Rows from block 2 of a small image classifier, named by matrix and row number. Rows with one number belong to one neuron. Each number is 200 + 40 x the weight over its row's rms, rounded and kept within 0 to 999. All counts start at 0.
After each neuron's rows are labels from the 100 images, of 14848, where the neuron reaches its largest size: "lies over" is the class under the peak; "strongest on" is what is common among them. Only what is clearly more common there than usual is listed. The data: made-up road signs on poles.
# u: gMLP up (value half) (model.blocks.2.mixer.u.weight, 336x256), inputs 86-128
# v: gMLP up (gate half) (model.blocks.2.mixer.v.weight, 336x256), inputs 86-128
# out: gMLP down (model.blocks.2.mixer.out.weight, 256x336, transposed), outputs 86-128

u.175,197,221,129,200,189,201,179,245,209,200,200,192,220,180,93,177,173,200,200,149,188,200,307,180,260,200,247,228,150,190,170,242,200,200,207,244,200,200,201,167,327,200,187
v.175,326,200,310,200,266,188,200,184,175,200,267,200,175,252,215,269,217,200,234,200,200,287,163,156,207,163,218,200,142,243,200,200,239,232,200,180,202,200,145,256,109,200,116
out.175,180,200,234,129,183,160,142,222,252,200,251,200,216,345,200,200,192,269,169,194,136,200,214,218,200,200,200,186,158,147,159,279,225,200,200,200,200,224,200,189,143,232,200
lies over: rim
strongest on: triangle sign; yellow rim

u.72,195,178,197,170,231,200,200,238,221,343,166,200,137,206,243,200,200,200,155,186,273,200,200,161,229,182,200,249,248,140,175,119,200,179,176,200,209,200,191,200,166,103,243
v.72,104,222,191,184,252,204,192,200,200,271,198,125,186,164,200,278,170,185,236,200,206,202,150,262,246,198,171,200,142,247,205,200,200,211,116,284,230,151,200,172,200,241,174
out.72,198,246,200,223,235,205,199,235,170,200,174,180,200,136,127,200,171,200,133,226,200,117,196,225,200,200,145,200,204,200,238,225,200,200,203,171,196,200,124,200,200,140,126
lies over: rim
strongest on: teal rim

u.80,276,212,165,262,151,281,234,190,215,223,197,203,200,137,185,99,224,192,200,314,223,200,173,223,272,250,200,225,162,200,199,264,200,200,200,200,131,229,250,102,200,256,310
v.80,172,197,184,157,170,224,200,200,248,212,200,181,252,200,200,200,274,197,210,200,170,184,255,200,213,129,175,185,211,188,101,85,200,204,200,216,200,182,254,200,200,164,265
out.80,200,129,200,244,186,174,279,184,234,133,200,200,274,200,164,200,252,229,200,133,200,223,292,181,98,200,173,124,200,207,278,191,203,138,200,127,189,143,149,140,200,152,130
lies over: face; rim
strongest on: purple face; green rim

u.45,200,165,223,136,114,167,108,126,246,200,264,186,200,231,200,200,200,200,212,122,198,200,200,141,200,200,210,200,216,200,178,200,200,200,200,200,200,156,126,200,173,224,240
v.45,200,225,269,231,204,174,236,200,165,202,176,200,186,200,200,213,200,200,200,157,160,236,205,186,200,200,173,217,173,200,325,141,190,200,240,200,189,254,140,200,200,200,200
out.45,159,200,200,200,172,200,185,155,200,200,200,200,179,200,127,200,176,200,200,200,161,208,200,272,238,200,190,212,200,200,271,122,200,200,200,309,200,208,200,248,200,200,246
lies over: rim
strongest on: triangle sign; green rim

u.201,243,186,240,200,175,212,200,161,222,156,218,117,166,153,262,200,261,200,200,229,144,132,200,160,200,226,200,200,214,241,200,169,110,200,200,200,255,200,171,207,200,263,200
v.201,200,80,87,200,200,315,200,200,200,200,200,200,219,200,200,188,200,200,200,390,200,200,200,200,200,200,200,200,200,229,200,220,200,288,154,204,200,200,200,200,200,178,277
out.201,240,200,200,200,200,200,204,296,200,252,193,220,200,200,200,100,200,200,276,200,181,195,200,194,200,301,191,171,151,119,200,200,219,200,200,200,222,253,261,200,210,200,200
lies over: symbol
strongest on: purple face

u.244,243,174,281,183,253,163,97,200,200,156,273,200,167,179,229,213,200,242,182,200,128,200,200,200,170,137,200,200,156,216,200,200,208,218,158,250,155,239,217,152,197,170,136
v.244,221,229,200,200,213,242,243,200,200,200,252,221,231,184,147,191,254,189,201,216,177,208,178,180,204,200,200,132,200,176,272,181,200,200,290,138,130,200,140,200,200,166,185
out.244,174,179,173,200,187,166,177,316,170,139,248,200,209,200,221,200,191,200,200,217,132,213,221,203,200,200,270,218,200,200,297,200,109,147,216,223,200,128,203,168,197,194,221
lies over: rim
strongest on: red rim

u.164,218,203,220,200,208,191,145,188,200,230,169,238,200,91,161,226,228,275,200,200,210,204,189,262,151,230,232,200,175,260,228,191,202,224,200,171,133,247,113,177,193,204,203
v.164,231,237,214,90,236,129,227,239,206,200,216,160,263,200,135,245,296,191,190,200,164,167,200,253,197,206,200,149,148,200,165,200,245,200,218,142,145,200,173,183,250,200,175
out.164,200,200,150,180,200,200,194,150,207,202,200,200,200,153,154,153,205,200,200,229,159,268,244,264,185,178,200,169,268,200,215,200,200,241,180,173,232,169,280,161,200,225,200
lies over: rim
strongest on: hexagon sign

u.219,205,268,160,180,245,211,168,200,200,200,224,227,235,196,214,139,138,256,200,229,301,205,169,276,176,204,269,157,270,154,151,200,226,140,178,200,178,277,200,221,248,200,200
v.219,181,192,200,206,186,200,224,134,261,153,166,219,166,194,290,260,200,269,197,99,90,156,183,156,201,282,173,193,263,200,142,119,200,200,259,201,149,191,170,286,209,158,200
out.219,200,178,225,169,190,205,177,217,200,165,184,247,208,200,114,200,226,258,159,160,182,172,200,147,171,177,113,208,246,164,271,289,179,232,185,206,221,225,250,200,260,260,203
lies over: face
strongest on: brown face

u.4,200,186,199,188,200,221,200,237,200,239,343,278,200,142,200,79,239,189,192,211,195,262,200,200,192,200,175,200,155,208,206,215,103,119,331,169,225,112,225,233,170,240,181
v.4,200,286,200,180,261,200,177,133,171,181,120,238,228,200,148,269,211,245,188,200,133,259,240,200,197,185,172,230,236,230,214,203,258,200,286,129,231,200,151,225,122,168,200
out.4,203,200,200,166,200,262,178,262,200,138,203,200,162,182,200,234,150,200,269,172,236,93,138,149,200,207,272,113,200,200,238,143,200,200,200,218,247,200,246,209,163,183,200
lies over: rim
strongest on: square sign; black face; blue face

u.271,188,200,200,200,200,73,200,219,190,224,241,200,257,182,197,189,200,200,188,122,200,164,137,203,242,200,267,200,200,200,149,200,239,153,244,170,194,244,177,200,100,282,200
v.271,194,200,219,220,200,198,217,166,339,200,262,165,200,200,200,200,222,171,206,197,162,149,219,220,238,215,211,106,200,201,200,200,174,322,215,241,165,193,200,147,292,150,220
out.271,176,252,195,130,200,266,216,73,150,241,239,200,228,126,205,170,101,200,265,314,166,200,200,200,200,227,252,200,131,200,200,214,200,200,200,200,144,218,191,157,263,200,182
lies over: rim
strongest on: pink rim; pink face

u.330,210,264,228,156,200,245,187,200,138,170,300,183,181,162,201,160,282,153,200,234,228,310,200,200,200,173,175,200,271,193,157,200,200,174,193,200,200,200,108,200,230,200,200
v.330,172,199,266,279,139,200,211,225,197,200,156,200,148,200,211,199,113,200,204,179,168,232,252,200,157,253,200,198,195,196,200,205,214,265,200,211,241,190,182,228,114,167,115
out.330,220,38,200,200,127,200,266,200,200,169,170,153,201,214,200,154,200,200,182,200,200,218,241,149,218,200,200,238,155,200,124,255,233,144,203,220,190,200,200,186,200,157,259
lies over: rim
strongest on: triangle sign; white face; orange rim

u.325,202,231,193,200,257,229,161,180,70,161,86,195,79,211,178,200,159,233,239,223,200,200,160,200,200,200,243,200,220,194,264,237,223,200,213,200,172,199,231,200,231,138,263
v.325,174,249,255,324,191,200,200,200,200,200,200,200,279,200,162,200,152,200,221,170,175,182,246,200,219,205,208,200,200,192,207,220,128,200,200,202,197,200,231,200,200,200,250
out.325,245,200,221,256,169,200,263,223,200,200,200,220,113,272,169,196,200,200,153,200,188,223,279,200,185,207,110,202,200,191,200,200,216,200,193,164,254,200,130,200,173,260,242
lies over: backdrop
strongest on: square sign; red rim

u.59,217,157,272,279,219,198,181,120,221,189,314,200,161,200,200,123,140,200,200,174,200,261,200,207,200,175,200,200,200,198,149,154,146,334,148,200,132,175,200,188,188,226,200
v.59,204,173,132,221,137,213,158,162,212,200,244,119,138,231,146,200,122,200,221,172,200,229,200,198,251,200,200,216,172,191,170,297,178,200,169,217,149,159,179,200,165,202,175
out.59,197,273,175,247,113,185,260,200,200,200,200,194,200,225,204,200,170,186,231,302,266,200,253,149,198,200,237,227,206,195,200,226,253,155,218,200,107,200,195,200,214,200,200
lies over: rim
strongest on: yellow rim

u.33,201,323,188,110,192,201,200,238,149,314,256,182,200,268,253,200,200,200,200,154,190,200,137,130,200,219,200,200,166,193,246,241,210,200,190,190,295,213,200,200,120,200,185
v.33,200,200,233,215,200,200,293,200,196,131,179,257,273,187,165,195,217,215,188,115,110,268,249,222,158,226,180,191,194,138,207,226,200,200,212,200,107,200,266,108,231,247,200
out.33,261,200,200,200,236,242,221,157,200,209,257,200,144,200,277,111,218,229,172,221,210,178,200,199,288,168,198,200,200,177,245,244,221,145,184,197,200,172,200,200,219,200,217
lies over: rim
strongest on: teal rim

u.170,283,249,160,249,160,73,225,229,146,155,177,149,216,203,200,232,200,147,274,244,164,231,126,200,200,210,210,200,213,202,164,123,116,220,161,130,200,203,200,219,200,200,188
v.170,154,230,163,199,182,200,149,200,200,138,200,247,200,203,200,213,228,200,200,200,165,200,207,166,263,240,257,200,139,243,177,174,200,273,210,234,152,200,200,235,200,224,200
out.170,200,204,158,135,235,208,156,239,200,200,139,236,236,200,292,117,275,155,200,262,200,115,253,225,97,200,200,178,219,189,180,200,200,203,254,278,90,142,200,200,200,153,200
lies over: face
strongest on: purple face

u.60,102,204,86,239,200,200,243,207,251,245,237,180,200,223,146,200,200,155,217,211,186,120,188,182,199,200,200,200,282,106,137,200,254,76,200,191,219,199,133,219,263,215,200
v.60,180,137,200,178,307,253,179,200,200,108,200,274,258,200,200,153,200,282,197,129,200,167,206,234,109,157,207,245,280,264,200,250,251,200,200,254,159,185,189,251,260,279,255
out.60,200,200,192,112,238,200,200,170,219,192,200,178,200,228,221,200,200,200,142,239,329,200,105,151,151,200,200,200,126,220,221,200,200,200,231,200,177,217,241,223,266,274,200
lies over: symbol
strongest on: black face; green face

u.165,258,283,219,170,200,258,216,166,185,164,181,196,232,200,200,200,200,56,156,168,200,250,200,217,146,200,123,207,200,200,200,200,173,70,199,200,200,200,146,257,230,225,205
v.165,191,174,162,307,164,200,153,200,200,200,198,200,173,253,200,239,173,127,208,188,200,200,136,124,200,281,256,117,170,168,111,253,229,270,171,331,200,246,159,200,154,188,115
out.165,204,200,186,200,200,205,252,169,200,138,200,276,200,294,155,235,255,141,134,237,200,247,301,200,200,200,216,169,156,141,200,200,183,199,205,232,221,112,199,185,158,257,208
lies over: rim
strongest on: blue rim

u.106,200,200,200,200,231,227,256,147,160,200,207,194,112,200,200,207,191,207,100,205,164,200,200,200,220,274,200,184,200,200,204,222,154,200,200,200,203,201,241,222,237,256,164
v.106,200,148,268,226,172,200,177,200,174,200,131,189,198,222,224,200,253,200,200,277,231,228,186,200,200,220,200,170,193,153,200,200,181,233,218,200,195,182,283,200,166,218,166
out.106,192,200,200,200,235,164,139,275,200,200,145,218,200,226,200,257,200,232,160,200,155,268,231,200,200,142,213,200,200,154,255,122,200,210,200,215,232,187,200,220,255,145,296
lies over: face
strongest on: red rim

u.38,144,140,200,162,197,202,238,194,200,151,214,200,114,138,200,313,187,151,208,311,165,291,128,161,200,200,179,183,200,221,154,200,197,164,195,303,200,200,234,222,200,81,230
v.38,230,200,200,200,215,216,223,191,135,186,200,200,200,200,200,192,186,238,200,200,203,192,200,200,183,200,200,210,107,203,120,199,200,165,309,212,200,147,228,200,131,165,200
out.38,215,199,247,279,214,169,129,268,220,200,208,206,200,261,200,200,213,200,120,167,222,196,300,278,232,153,200,248,167,196,200,170,200,204,200,200,167,151,208,162,218,292,182
lies over: symbol
strongest on: green face

u.141,200,228,221,144,110,200,198,183,264,146,268,200,245,200,133,179,200,186,278,200,144,197,138,119,266,231,200,123,159,200,255,200,232,216,200,211,153,177,249,230,184,276,169
v.141,228,266,200,213,163,211,200,167,200,150,200,329,265,200,200,195,215,97,263,191,119,200,203,200,272,239,212,167,200,260,212,170,264,200,175,138,219,200,275,203,200,250,200
out.141,234,200,200,138,200,248,200,212,184,119,219,181,186,127,194,196,297,241,199,265,214,200,153,200,238,200,189,179,184,164,243,203,139,195,138,110,152,241,180,192,250,200,193
lies over: rim
strongest on: pentagon sign; red face; red rim

u.79,200,155,240,217,200,134,200,190,200,222,189,215,200,200,200,164,146,268,167,178,182,258,161,133,194,207,146,200,230,200,173,300,178,271,207,326,200,200,156,200,200,141,272
v.79,165,200,247,146,270,200,160,275,163,113,200,160,197,271,194,200,200,200,200,276,200,192,200,151,180,233,202,230,196,213,264,310,200,200,222,278,200,182,177,235,122,142,233
out.79,126,200,200,200,272,200,118,281,263,191,200,311,225,167,121,193,208,217,142,120,184,211,187,279,139,200,200,86,223,174,200,238,162,200,204,216,281,258,183,149,227,236,151
lies over: rim
strongest on: square sign; white rim

u.16,200,166,152,200,200,198,146,200,183,157,200,129,111,281,158,200,233,200,200,231,200,120,215,192,197,200,202,99,209,200,257,270,247,175,219,158,200,240,200,169,200,200,200
v.16,222,272,200,247,174,200,221,130,219,286,254,149,245,200,210,200,280,200,200,231,197,137,172,200,257,206,200,271,83,200,197,191,206,200,187,207,212,200,125,144,214,201,263
out.16,138,250,200,175,76,174,141,243,280,157,265,190,110,200,200,167,215,263,200,200,214,112,200,131,255,175,199,273,268,224,106,179,231,236,200,166,234,196,291,254,116,194,200
lies over: rim
strongest on: square sign; purple face